A small image classifier, trained from scratch: 11700 steps, batches of 128.
Rows from block 2, named by matrix and row number. Rows with one number belong to one channel. Each number is 128 + 24 x the weight over its row's rms, rounded and kept within 0 to 255. All counts start at 0. Numbers have three digits each. After the name is the row's rms in percent of the matrix's.
# convs0: first 3x3 conv (model.blocks.2.convs.0.weight, 96x96x3x3, standardized in use), inputs 55-59, a 3x3 kernel for each
# convs1: second 3x3 conv (model.blocks.2.convs.1.weight, 96x96x3x3, standardized in use, transposed), outputs 55-59, a 3x3 kernel for each
convs0.0 102:077104136129141167121125155157158147133102107116116096159118149142128146124160076144124137141152167133155124166162126159094093147116116
convs0.1 089:127122141115152150142122141122145131172147149131164109126101148110129128098086133099088096086092158090112120161119143177118128143081147
convs0.2 102:129133126184142136152103131148128113146125121117101116104161184143160144122110114151108137097118139104119128181169108176155132114121175
convs0.3 093:102105109137128164140131121124108133163154140135172146099136132125148150145129123133135147090086139140128146169173156134154166140148150
convs0.4 090:156140145202160134138103141077125159115098162152087133157132135146129135147156116163110116138141116162138103138095162190109093175115126
convs0.5 101:118132143145122170160121164137153094116150118139131107138116105142122138136132163122116152114134120110118118132035205124035217119088172
convs0.6 099:133084133153106141169161142128123136166159114157169108156156121124189118155162123146083122173153088145157133105112138117166143097171139
convs0.7 108:134147142131099115117107133125133108110124135117114114132126125111132124106113125107121145160137157108116113138131123079082114126108119
convs0.8 104:141132119124139119117128125097196168072167148104147133112108158121125141157122091134167123114146138117146121117093134140076177150088162
convs0.9 101:164108144135126129112121120164128138128149118142169105158138129144135125123118125091187123115142120152127130136089161105096152112146166
convs0.10 087:132126138107103129129113151130143140154166141116144125166118122176127130118120124149168144137123123158137131130151103108156158124153154
convs0.11 119:115107093123099077159134112126111153113095122102101106131097113154136139133181126125094079136108113093105100183174156134119126131112094
convs0.12 112:111125106143123116128143125123107171124106171125085141160117099171134116146133144136139149121125145136133147122156117120151085131151097
convs0.13 103:140105135142114132135136112130160166096161179094137143143115131116111098132135122096085120128112128136150117108137148113131131165127107
convs0.14 105:136141107112124096111112162158133104192143110171123119131158104155129140124130125135127116100129092108147122106115105106141116125153143
convs0.15 095:154183112130108088151123104111116101087109082134104114138167145133113118116162171119122127138143147168183121184188137116088050130194144
convs0.16 089:114117129113084111158098138127181184137146143094124126175143134114134125134124167103121138115126118093144111087185145097173149129132138
convs0.17 109:167154132122155112117156125135104111143127144132126161088149142095125168124134143087101111132122119135181131168141080144144101157117131
convs0.18 109:141160139143156118192158140177118121168145103146123076128115116140121089131134101089096124112120116133172133145166117113153131102128125
convs0.19 115:118127136113113124096095134138141172110113167139141160161109125142115087136128123099115113099089111114076100169156108182142083171157124
convs0.20 097:121133096133124107137168109136138157117149176132166120147123168126153128130116145137101125130127113098155131116135112123114104111100172
convs0.21 096:115155176143123145124115145167171155163145129125126123109110116129123128119105111124122121150135118132129101111153190128108141099053079
convs0.22 101:109094150089136148102096132137113109140098105127110091118134163107135123124128119135129121133189159160164127103125118127159137126104062
convs0.23 106:107113106141148146130108124126110113146141138153142131116133136128115133143121166173124118109130133155123120145131127159152137133139162
convs0.24 083:151070118124101101134085122129146167130125173138127137192150130172169140158150126155117100171142121154162103134109119113135142145115092
convs0.25 107:139104159137118168103104148233202126201148117197160125150146149132162199132144179129127116116150124107155143203126139194113136156094106
convs0.26 108:141136142119124130124121155090164158121131173148135155129120117099130126117142128133147140136136107111139125133101149119117153138143148
convs0.27 105:139118148115090116131098098111124139117117149107130119123116129134133136125126120176118098140117105144107090150135159159140146099103107
convs0.28 101:138137154102182156148150141120116113121155103120112091139109160148138175120137153115133129103064148129076150093124113108171131111126066
convs0.29 113:120097087119119122147128139133135125152161154120142156132141117117140133126159156143134119114138135109127145093126160101126146141147147
convs0.30 113:117118185114130154101126163134130124124111109151147149131130122146130145135127120129124109162124109112116123082117117166140122139136123
convs0.31 096:117124120114120160147141155157114145130115158137167136198097141144115096137150111143167147206103178139132157094143142115114081152124131
convs0.32 123:081107132107116144110078118156110072182131075174148106141122121114108124136108137123089125128118120137103118153146145158171172156116116
convs0.33 095:136149156138137151135144130126139157107123147155101133106160153119124129122125157112156148112144130098096124115138180129082114107097085
convs0.34 102:133097109151132095161124095186154144174153132168144117121125144119129144108116128147093125131103152103087125101123125103119165098134136
convs0.35 105:131100140185142144149170104134121147105130112117119111125151116115170168107108131115088155154180146120158127097087121151153164115116111
convs0.36 086:132111134170188147120123167143168175158145134115163148121132113126141119112127113130148087136177106173176113125123122091216141074084108
convs0.37 102:148113111171117147166144150120140158110120131082131164154140109170148125124118129160143137112144079134125117151075126179077150158096171
convs0.38 099:159131119116135147125118152165183162183177144139137141158156112182141136134122142092183135097106105076106149138166075171190108142100124
convs0.39 107:141141112131160138099121099121116139169139152134133142148146116104126125112124124109119140174124123158145145139139108166169167131132131
convs0.40 082:134157157107135134124136148158138122130128119147127123115125140118093118136135145171209146166164140183164167095135181126071110168125139
convs0.41 099:117122153116131129138172115101120153164145135141136130132141105120128141126104142152145131147152162187121143122095136100103133105134081
convs0.42 102:139134146135161113120137146170076103161093092129102099116204167140168156141142142110213147125196144138136137127152124125159163134163119
convs0.43 102:121116130130148158201182173150163125125138129115112123166138132166153120115126108178181154131104106125110106135177174123105093128075107
convs0.44 090:122175190108183159132161179165151150169120128142115143117098163118115169106121116104116157112096165124139166076121135101162150099138178
convs0.45 102:110140138122123129113132140126122089112123117104108131107136104181116112158086150121169134133135097187117135125125134125125105125139128
convs0.46 114:147134133110106142109118140144158129156156159115121144122145126156162139119170163123127128111124131116120144140089101135074101114092149
convs0.47 102:103109110153168179097091104119104090130155120157143142123135134101132116118138148160146115092111111130162163160131159157098121170129136
convs0.48 097:135140133129098153142160127120125122146091103131154093134167143138135138127138143135150164083133151100141143164130109135072145167153146
convs0.49 086:180133124177114114145124123137120120136128145144130149120183160134174156136158136115158159153151149146147172145096147101117172134127143
convs0.50 095:079108142055125108091145110153127128115117133116125127155097134159102138140114109162138134183102145171112154074162109080179129135131124
convs0.51 085:148115145135111128149127105156107102163126127145126126095092133109128126128140179123120188119114172134155169153131157102097162137180194
convs0.52 086:130129134141094120102103104116110154158119129119095160146129146141109132101102143132106175131087146143118163143117110178132155148133155
convs0.53 100:133120138147103095112088095115127117110123115127126153185115133184115130172145144162161158137102128147115140173114117119098114155104116
convs0.54 097:113117155116133139170128109130117105136132158102107144152163107135159110142115148122096145139065099137093105136180159088137124121104151
convs0.55 100:121120145115131145171148151134142084123161130118137117142132106151159116134138125144103140121137129130143117108141078141177098134141127
convs0.56 090:140143129144110129130118103131147105116119138127138114151101142134116138147115136065090096085056120112074119115118147124096130141113127
convs0.57 102:123109123160120110173137118121117126121088105132112133123143116087154153112149156110151086081151109083121121148126119183132093137100114
convs0.58 103:126183123078145144088128129145108129168129122132124136138146153115180154106154114101154127095142119087153122124163124104159132115124120
convs0.59 108:092100136102171144134116120126106131141097124143115128116125139111116145104131112112174166112159124128124146126151101130172084128122100
convs0.60 099:105148097171158161125138131121155091145118127126146145104106139121148128159146137113084128104106112131151135105137107125116114143131123
convs0.61 086:152108144114092144137123165120145148133132141140152145158165162142146165150150131136157128168162125159145135106141143121076127121103133
convs0.62 086:127162175097152136116111147113138085146168095163160096129105159121106127126119141107140158092098181111102151106133102123186093130123101
convs0.63 112:112102124127120130160104136123134117144136120133138130126123138159113131123133113091116138110085119185104107100109126115140135117130143
convs0.64 095:090140103144140129168141127169144153135100121149120121155128134129107132125085147132132146141121130116124074108133124095125146126138170
convs0.65 116:132132133104117118103109101126115163109133178120154170117090130107102138099113132160139124149130115141143111120120117124119130110164131
convs0.66 094:091096155103111118137122112136147114118129086140115127122137106149126099115119146122132157161124123157138129091156168128180159138174117
convs0.67 098:122163115121112115145148140169144148131144154130144148128153151131129177142147186108143125157121168148129186191111078174137122188148088
convs0.68 094:142100108158138149132150152102093108089128128137139156115120082139120124150148159155148136113093115105079122095118066139202141073124126
convs0.69 099:140101096144107132139175117123132125136103142140138114118152110121169104120129131115108149110154132122118145110151157116143074148173137
convs0.70 095:131143149077150101102105153160142113177101116121163156135155117142122108166144116144156057144166109152103142176177128125142065122115132
convs0.71 096:099144155129138146120151170139101109096130146088117144104170129128114125129126109119145119104142131146162110109134109091114119107118091
convs0.72 096:122154134126144138092125159132140145114113119110095111136162162141136112151152166094076085103107089168152145113125160115105128157105109
convs0.73 098:126132173120156144138193176122159123145177173096117159089153108119145115078144111131155112133153087150138112082103124117132132090151136
convs0.74 101:097095135116119119140152122134160175098108104112102109128141109105129145137152151142095131130135126106133125134159141122113170149117151
convs0.75 100:145140120179177138159151105114134150125121123157146126142126110132123146160151166145143144157154179184139151174197162090088093167154112
convs0.76 102:104109107125143134143145121134095093139147169130134156199139118116127107118126124126125139145122118123099141123105110179178189119147135
convs0.77 100:106135121096137138107118150139143105093173146090133168120115163134127157129156123110113125134120155089093142110103118116102133128112153
convs0.78 083:127124118110103097151101096142119174144120149129097163154133155144131145134145124157103097156100092136138108090116196132075164157101125
convs0.79 093:153127128145119102141128138124122148114135191136139165135146126129156130109152118157112143124102095102115097140117162114102170156159148
convs0.80 103:150134126143120138123122120111106125143174124127123090119118143117129126156125134158154120139176129102140121104102076167162129152128091
convs0.81 111:140100101152158148122146127157161137118132123145140128126133118131137160129113168076158132147133117164140161094132118099154112081143131
convs0.82 085:146084096144088124105108118127112110076113096134133120142137117156126105151126122152090111123121119125091144104142146123116141101114138
convs0.83 103:122121164126137135113173196135122100162124115143112118159135136147139118144112158176160130179132177154123132093100123090136082127137110
convs0.84 102:151127144140137108122146149122164133145145108153096140076201100133152106126123140093126141095145108105100133115106167148125157122113139
convs0.85 098:132156129113102114136154113169122141124131108132137128134128162134131120130146153139100142151119114111115080127145171153102118126186127
convs0.86 102:124105125113104125140101121098123130081110097127159122115134154147126132125115109132126135159139145145125147150144117165145132086076095
convs0.87 100:137123144105130103132114145095124105126106077147134169162121109111110153150143093150195125156080127135119153124143121085120136163105122
convs0.88 105:085129111153137097158114146125121124121129118149124143150144128168162102121098137133088119108110126133143100095145107148104062133152155
convs0.89 096:099125102111127129149126123147173143104134130146111138097149153134141161112164147145084110148099125110116120099170086091094124106135166
convs0.90 099:103100127120116097122156131121087104129103143152126140131121139167115170120103128132101144114117128179119157143108111128112103146133115
convs0.91 086:108145126070147139097122127134148082106152087122144130129132117128134154139140140125146114101132096130140141175177091125145094094118141
convs0.92 110:134110143162117105145125105127126116135114121096128102146111127143104112149074129222183180150151149078096102100147142143149141129130096
convs0.93 109:105142109121103153138106119148136133116143123098122128182170099132142122096154161114122122206110132118144122063115132105090148124109122
convs0.94 093:172158143147143149159128152109106129111113116144137123119115149113147135098112159080097121106096108094096089110089100124095120130119104
convs0.95 105:161144136076167116099169126115112138106116135120126128116134125141087132149171097097179096132107110148073119120125122132136097129132091
convs1.0 082:155184142154150132114156123131157135120168108139203186120096115163115124131148166153155134152093106110115172140153123130125105081086125
convs1.1 108:157131125115102119154115126168110116089100115118115098099118121123078113156108089165112113080139105129159100142118150122120147142193127
convs1.2 089:133131152100108118077100076141151138136115132139109097109166152073132140104105115067118102107145147152125108139149134099137125105160126
convs1.3 102:105114130118101127127139157092107124082102104129100085108120140137103109123104156133117104124133087113088114132155118175168105144166137
convs1.4 104:120113117108147168134128110115135138136144177158163144069095117109115097136130139110156134131128124145149137087135084097132091131172093
convs1.5 111:096125084105109097113090120137159143132153119144096132119148127119144124114119136137151154138139138126134133133111141169114140140115135
convs1.6 088:103135147123126126104100116114147125125147129146132155092120130110089102134129126130153115139133164128115110115138090104146122132092119
convs1.7 094:145148109132174115149174156106167100166129104128149109116123119118117145112149133144123104158161135139134128099108131132160134117117128
convs1.8 117:116156149116161144119142142124132142126119127141135123146164140124163124125134143151156138142215155135180179128127118122142110122140154
convs1.9 111:131146114163128155088099127133119154097117108114091088104093118097134124112140161154146164155091115149106119147132107132090134138112165
convs1.10 115:122139124132134118128098111094108132151129121130101107136105151151117132134108135101117149077129127080132129133103121131125100147138105
convs1.11 099:103106124089102142123113135128145122176179186193177171164183159133185165156204154164152146150148142153151148099056109100122148106111153
convs1.12 091:091134123123127126173142132129166127127121108096119108162152155153175169126183159143113130150093140157119136124121139136111164120091142
convs1.13 087:130102132111117109110142166148143173132146153149143160111117109118150150140148129165172135188145135142140142126148080101113100107133104
convs1.14 093:162124111135167122142105121180144082165093088158123122154167144160170164156173132125117175117107134116132102143137147109114138131111164
convs1.15 101:149133141121136175130147177148134134130152141105132146143141118101112096099100075138163094138110138140128101142137121153167166151184158
convs1.16 111:087132106111140105114121119066085086150101140164147111153105119136105128158111095110112120150096135100125128129142146170117130145137125
convs1.17 093:116080121147108123113133113129114095089094119124101067111109174112135162139119131160126126143123140157157113120128130066119147098114117
convs1.18 096:143131172131118132131123092157158129157130131149121158164156115173180174110158147135115126127090122114093095139121128158132148142140158
convs1.19 100:129098085132162120096142144116139183144129139132148151118171190117194203112160170161166108144160094132158101108110164104102194106080164
convs1.20 083:142103100124052105133080108157114113138144088126121101142096104110101155125133138106130123123062130134113084119076155144076122140121167
convs1.21 095:103107122096122112119118087103096109093136113080125115120152135114148158131140132115132111122107100133139134168155139139159132162178141
convs1.22 103:147159121160199144167169173129159144123117109109140085131136108140172140132135131117148117125138128132119122153134116163136113188115109
convs1.23 103:118096094164139125146154116143134149152128140156135119151160124155169092163153105149136127135134113170155123078075113081083137096122131
convs1.24 105:105137131141118119140099111138142136091157128110101109105082118112094105095095115106120142131126156120118146140107125157121081134115100
convs1.25 086:130148140135174179136202193118166131130163150123200137166126116148146141157138120122107088088108108100136118106134135115143177108127133
convs1.26 088:113126122112154121121144156131163132135137188131153206116129142093129145120133119177184130136147178146157167128095087133099099161133134
convs1.27 081:113156132111144115145112140088100124098137169109110137155177147113147172103161180099150137128140170134186197153102087117121053159133074
convs1.28 094:119129138172130125187164114118155112126146114113141114163105116145104117157123095099104064146107114122133153142166131142112086138110123
convs1.29 094:127134156129177185139177173146126135105107111111118117193158116206148100159125100156148155124120145150130163156149095142080084141107142
convs1.30 078:152144141187174194166174188107131153096123112107110102148171138122160152115151109120153132141134111145148124109135110131141057169142125
convs1.31 107:119121103117098132127095103108139146131125131159137157105092109121142138149127141141130139164160111148144094124157128110133147115183129
convs1.32 097:076120137118124130168155124147168137144140111130117114156187116194215134188180155154120099176129147156124127139139101150177119119136137
convs1.33 110:116125142108131135074083109143144132155160122147096120089098099096136146114089117116098131115105110141093105126140140159130142157097085
convs1.34 107:114112140125132163102126154114144121122122118114113149181116091183138107147139094118104100132100102161138124101133137125138142146146137
convs1.35 087:116167162097143108082111114137140081139124113172185140114086115145136119153105093118151127135151151115115118132159160155153111175147084
convs1.36 111:095109134114098128104090058105098100112155122131165111098122150149106100148150118070087075109130089119108125133137145161142091106154081
convs1.37 097:164140130137135141115140135155112121152111097137119130139150151148170168122165128079112160119117147113084150110142136111139190102149161
convs1.38 102:134161116139150139146164122117158119190168119184139097105104144076132137107118123072121132084120155089124143078136167105130174089129129
convs1.39 092:135089084103130116112155159119144157110133113107112138123158138100143137091139137155101175142125145117101116105140118135140127101112125
convs1.40 105:094117134126140113120140115103100141114091113125130120125122139121145158137121133078077114081082093108132131150105153145143132164149094
convs1.41 076:112177099141160123156116148139137162126136088122134112131153111123121140123123110128129165090147125092120116143131139132114095134113109
convs1.42 089:122146144127126172121130167152124129152157151097104112105183138108146101118171109093088122086100131125117122077117139067095098098107104
convs1.43 102:106166148118128114119131163102135127129161137161163158124085082161126101170154111129164133113095100119137120120149150148128119152138104
convs1.44 097:141144153125148147126130169112122107129112129117134112122141149134110109105117079125135075158158129121110117114142096102138163138095097
convs1.45 082:133076107105129079133135119128112140158133158142158122125140127152161175135158186184132128157113078106134087101120125138166156101145113
convs1.46 095:145152137130145102121142119092106133091125121070100088162145138166181186128147150129185173127155154114142103113114123112124177110140157
convs1.47 096:142132114160165148110097136082106159082168143130170109112146131134129111124129146155162146137124106119129123107104129149118120127119109
convs1.48 112:122163172110161121120140124128155170129095099119107107098113121104127156166113098100094089092099139090137134105137115145108154136159118
convs1.49 113:116140145104148117117139146169140103171134082135092121093115128121115116122120128147161121142148135138139152083141069122118102118126114
convs1.50 123:090131127117157102129123114115134135113122114090100108125148143129143151081133116108100108113101114120116129158123143157122146133135140
convs1.51 108:117135118130072100153088096138135077166129081116106054126153105119125097116137112113103136143125155101122127106111136142128120124154117
convs1.52 108:077115107110101138093132136103127147166146112121140112118120167102126110128107123174173133151143133174137131116096089117141145115151131
convs1.53 097:110135123158149163141193181138139108084095105084089097154136136143175163137162171175180138170158127158126111148129117147160154146157175
convs1.54 078:112104145076119112150110094158165166128122156151136145176125113128119110115126117109117117107125107121117057126143115123184091135158129
convs1.55 099:110156152139129171128129145135132090118102094095105109082116118109136132118153132150186131153163166150145146126131159097131121132143147
convs1.56 135:130089126133063102131083095112115118161152099159133108148120125155113129151118084118102137111129121101099116138090086161158120161165082
convs1.57 111:138128118130142138137142156128136087150116085151125085103150153132172171140182153130109096153117086121104126112152169122124208134101145
convs1.58 117:099128111136100110102138174136148143135137118109129141167138151125132165144151164126167152164133150181145153116122150096076100113093125
convs1.59 086:136086131091120138104144143128130107154145096106200086155138160132104129118119126177180134174172135167160150114096143119138159107114085
convs1.60 097:155140219132138159087080088139128141097076098099130135127082090128124133132133109125125108128125185104123116134108152086127138113150143
convs1.61 104:115118100113114132152183155133137118103155123115167111129126109134146080140154088135109106143110119158120106104106137149093149128126162
convs1.62 110:126123113147146137130136164127163137127148146136101123141141133133106105143109104108126089113126131116125148127142119088130125103137147
convs1.63 095:148159124133180149093101135176163130130131107112112085128156148121148152120142087148131127139110134145121122100087167082093151115123132
convs1.64 092:129091116131142099139129118108141127085114091094191123060073085102125127105110113139146168147126162163158178146114122123095100162117165
convs1.65 103:094085116120121097161150137134166132162170126154144142108113164112143152108132129161157136182139153147116126138158139132144136116154132
convs1.66 103:119121103130099129137114140132123112100076093121104124130151128161125131127116135087111153085099121076096100123164146092185133115109155
convs1.67 097:099124086100113092120140094142111111197148137183160124119122114146115139147100073145153160129143123103105120152150161146141148100127114
convs1.68 106:145127115116109111120137121129140146116090096148109101129154179140105115116135128097092116133121144122121151195216169137172165114147104
convs1.69 116:143148157137147153121135146157129132136095104097068112148130128149122133159164137106086142098099133102076128116143096135120117131115178
convs1.70 094:120111114089089141073102129135160121101187174122153148092123143112077149108104104132151149112165123112147126067086119107128129160153136
convs1.71 082:098119104142103107097129155124134098114134099132126122076126140088117123114105127146117106125104155109115146101085117075061136099076141
convs1.72 103:139148152109118131107126133186145153135120132114099101142121121147155151148171098119116171130141134164124110134150145119116107121110078
convs1.73 101:141145119164138102122104110126112083131128123111147133105123117117145122113102137153142154147151163162138118156156161170151122105142124
convs1.74 095:114122113127102094126146105092134119081167096187154127116101161140107124114115118135135091142104114165133112116110146105138119124115136
convs1.75 113:121145116130187197111158134125101085129107117143128146120109149140122153110129138154143147136096128108132114144127115151130157142170150
convs1.76 095:105112126137118160141170163158178130190152163105124090136102130127130114111123109121112118117112141104124119138097096094103104119101141
convs1.77 102:119142076117133151104151108106147111121180133128152145148141116131090143135071104173135143138138122108130143127130103156137168121137113
convs1.78 116:127137139100133128124110113120117140118158117165144106119144115123094127090095119115122099107131111098120091100127119158144130126126135
convs1.79 091:143142139163165142116146107146139077164138093155130066126118107135097086102111064139130127121112125127117123092096111095090124140107158
convs1.80 098:114150150123178124121150143111137163125177176127134140095136126098118126117139127110121125123093093131088117134118104134089135140145116
convs1.81 098:119129158158135181130139126140154128131152155157132137131143110129151109168189122139151124158144150124131138108095129142172163120167115
convs1.82 112:142125122152170131134138135142129111106118109086094092133111075145106114140131102101116124107077102141129140099125109124110136122127176
convs1.83 096:141161123168160140117145125150163128130135120097061083116132094140130135121095106131108112105106085149128123119109083087133090110115121
convs1.84 094:142112086113110078137097068198133136169192149172147156118110150140103118176116146145144146165173138171119135088113147122082127128101134
convs1.85 104:148132135105113132115083069102141130122142163092082145113072124095119099108080111093126128105122135126101104150100132134128165151123164
convs1.86 110:151131109156191192102121121126132159110098131106100107135132122108127129093112089136112144132151132133148132128114150117144111135096155
convs1.87 094:118146145114112142122111100151149098099082100127101129111109077123147087109116099091100119132111118084101122127120178174179162124151131
convs1.88 090:116170158137139147115130087115136159104094103099093105113144115127150114108081113125124150146129148178125141101087132101113143117116125
convs1.89 091:160137110147142111104114132132138134146128146157165119144122105118119135096116111112101135114086102114120105156127132145124100147125138
convs1.90 104:106149125098077083141118109121132103161135134155178145126157156120149162139118100121189153137116122108124120121110106128129107111118106
convs1.91 108:122117136123098174089123109116115111153152128133166118107093092108095124127116109116107142133152130128136145133139123111127135145135146
convs1.92 100:112127114130155126182196160152119129177175108157132117154092157144141135133136139142156111180162127163129142115122126108124123132160113
convs1.93 091:070110142141151118173143127119171125127133134110116099103114086137144107157157136155171150143132153133136123130173114126193105125151130
convs1.94 111:107120102123123155081172172145137152106114115086100122098105107113099116107103098129120133129123098147133142128120135130183159177157138
convs1.95 084:130138136145127125074111144181149118129135088123124105136107152118107130132126099147087082129092089160103099104083154112110081148106148